config.toml
model = "image classifier"
dataset = "rendered made-up planets"
train_examples = 195000
image_size = 32
crop_scale_min = 0.8
horizontal_flip = true
cutout = 0.25
targets = ["kind", "phase", "moons"]
num_classes = [7, 4, 4]
arch = "vit"
norm = "rmsnorm"
norm_position = "pre"
activation = "squared_relu"
mlp_ratio = 2
head_dim = 32
fused_qkv = false
bias = "all"
qk_norm = false
layer_scale_init = 0.1
parallel_block = true
dropout = 0.1
inner_norm = false
drop_path = 0.1
patch_size = [4, 4]
conv_stem = false
layers = 16
width = 256
positions = "rope"
pooling = "class_token"
loss = "cross_entropy"
init = "torch_default"
residual_init = "none"
optimizer = "adamw"
lr = 0.0011
beta1 = 0.9
beta2 = 0.999
eps = 1e-08
grad_clip = 5.0
steps = 14000
batch_size = 128
epochs = 9.2
lr_schedule = "cosine"
final_lr_fraction = 0.01
warmup_steps = 700
weight_decay = 0.09
Rows from block 5 of a small image classifier, named by matrix and row number. Rows with one number belong to one neuron. Each number is 128 + 24 x the weight over its row's rms, rounded and kept within 0 to 255. All counts start at 0. Numbers have three digits each. After the name is the row's rms in percent of the matrix's.
After each neuron's rows are labels from the 100 images, of 14976, where the neuron reaches its highest value: "peak on" is the class under the peak. Only what is clearly more common there than usual is listed. The data: rendered made-up planets. In brackets: how many of the 100.
# fc1: MLP up (model.blocks.5.mlp.fc1.weight, 512x256), inputs 0-85
# fc2: MLP down (model.blocks.5.mlp.fc2.weight, 256x512, transposed), outputs 0-85

fc1.150 075:126105084174117112100183131083117133127155108101138129142113156126108129081122156166174152142158105157141119089156118113147117119102134169143084114146065120178099133119088134113144136152119148140158142145167159159094109142116113135106159183121136117164116080
fc2.150 070:142156117156151078107110093109081109102150173126085136157139114085127122113142097148155125113127156168152165126135138115089106096091105112134099104103121107089104144160097106148130133148113144104150104131147152112127140111120138148088082081153124094159163137
peak on: planet (52)

fc1.483 091:163106101148107139112088095127104116100096100115159115109095114134134163144098141157156194125092095160107117158150156148137155120121114115114165105110138101099122145095144094140127111094154150161144142159133116110148140099133175139076116126127101187150165175
fc2.483 081:174160099150152108139137132147122127127136117103156114093092118110191119098085095130111162136141134154093154170113158102135128133130124082112127175145162142100132134103125111089176153148116127125160164120140098159141161163152125122160124121162128112106158152
peak on: planet (95)

fc1.11 123:141108115155144093095131105144141108154149138130081132121180151116127142121117127137114170125176164137135109106154165125116139098173113157127131140127091077166108133129151113167125142160124145177120107098121113118122100096124129132092141167165111132134124079
fc2.11 126:143121126141145142171198155098102092167143160140149094105092108150119125125111114195102153115155155107102128155134093127117147171160151158115127102135115121158123147115114156110069117123139136116157118150132104154121117108083125113164114099125151115103137122
peak on: ring (63)

fc1.306 070:103143089143120135116093134139138110142105143156100156112142169143160140100152127157089155114110095105108129152107095086173154140109130110138106160161123103095121101120165109159144092129109161156150133091132107155142143099084104118130123106098107113135123165
fc2.306 064:143173146113147109112144119087177173094130129165155126137133091152173106095094155132102093138140140093102169102088108101148146162170114142104167112159150120133159153102158122163140128116130099102135122125088121174092113132124131156138100130108117101156163149
peak on: planet (83)

fc1.327 098:159097105151127115140123116135156115119158164139150134110154134133129145126169130101124148105112125117099129118118117113093149127132145158143129083125163100140141144158154116150099167116136086134130127150133144113097095131148114145132118119136160129156126101
fc2.327 084:142104116102105106133138140111087097104149148124143163115152119157112148152117093195121130108173110113148131147142147121153150136107152123161120087143095157143111132141126100078101116152138108115124097136141134089114149162126104138162130130160118159145111131
peak on: planet (54)

fc1.26 090:106135083169155083148112167098146162092147152125136100161128159118090098127130152142151141131106103120109127142141101115111152135123142130111101107146162126090180102121108133158155119096091151102135166154141108103116102132133160147131122112122130097139127093
fc2.26 084:090131101182098090118153153157132130119124105124099129151100143105112151157155123150099114137118121160099171148149147118148148154122130140134162128130131139127148139151147109141110133145152140101139116098111118142131088121145130113139094151176147146102123154
peak on: planet (99)

fc1.9 069:114106084157099093085113114094140140095167134103112131090175158107115131088147105112144154151132141165133148115092087166157095119139166129102151112130090113087140108110095153128093156116132096092146132128105104119143118145124101098120129128133143091135117107
fc2.9 065:095127133110107168101134160143104162137155086136110146163097095168121098094086123104138112144090107110129114106144111135086099170111149121094168138093098126162149095151145155130121097110126141147118119097160159164149159115158089126152094145153123140088144155
peak on: planet (60); ring (33)

fc1.493 076:159106148108140115139137159146183172110156143188133125113137135153097105127124090117131113156100155163140112109143128103110135146159124132145147110124152142094140147125094115143151105106121090145125158142190120148104139128127174121106134089100152091150129139
fc2.493 078:132143110114114125152141119133099095175115137116137105134103117147137167116095139103129156101142144161130120113113105116121123083119162162125096149123121103123146090149112167119126103116111154136117139165103093115155105154129137120152099136152102093099135107
peak on: planet (100)

fc1.409 091:152095104139109110131090158114148192118130124111111088114122106137154183131148123087112161120097125129135146155158144149162113114124141162123148112158101134164112102155128130126146115166143093165136112180149147105148108091164099116131165132131087118158139107
fc2.409 090:121117152128104099159149119122108111168165117107136133119141099162131087161112107103127096153168095148152113157108136117099112105106114151129081128088160137146131136182173157132139142099153117123134141128131116134153078119141120105119156124142167143119180130
peak on: ring (41)

fc1.373 079:136129119145134140126091121160123118109095154170132120120168149122178090119169111102155139160118163126104130094143135145113113155107104119129164108173107097108156105152086134152124170123115105160142098117125146104146105114146137134168147121093087141118164133
fc2.373 075:150135109162096091173162117149102162166120157101144107142124129111111100166128081086097079138115092111095161109073133174106153105120138168129103110118152138133146137152146130098117134141160145101120127152155090147148138139148115110176132133151112125098144119
peak on: ring (65)

fc1.107 074:124127120127113108113070096142220109126087109171116096128141094159150129087114147139134126090122130134129096159134118098123161103141104103112118144141156093128167109147130080151179114170112128127140125093157152144111139111101114127151087178119124137129145120
fc2.107 067:099127142096145153130105162149100113096163103163148111096113101111137132148104095156134145147138118158091100114102146111099158088105130162154162118088123158122156160166104164159104122145097149111110117104090147130113153148150089136144082166142112106126132107
peak on: planet (50); ring (32)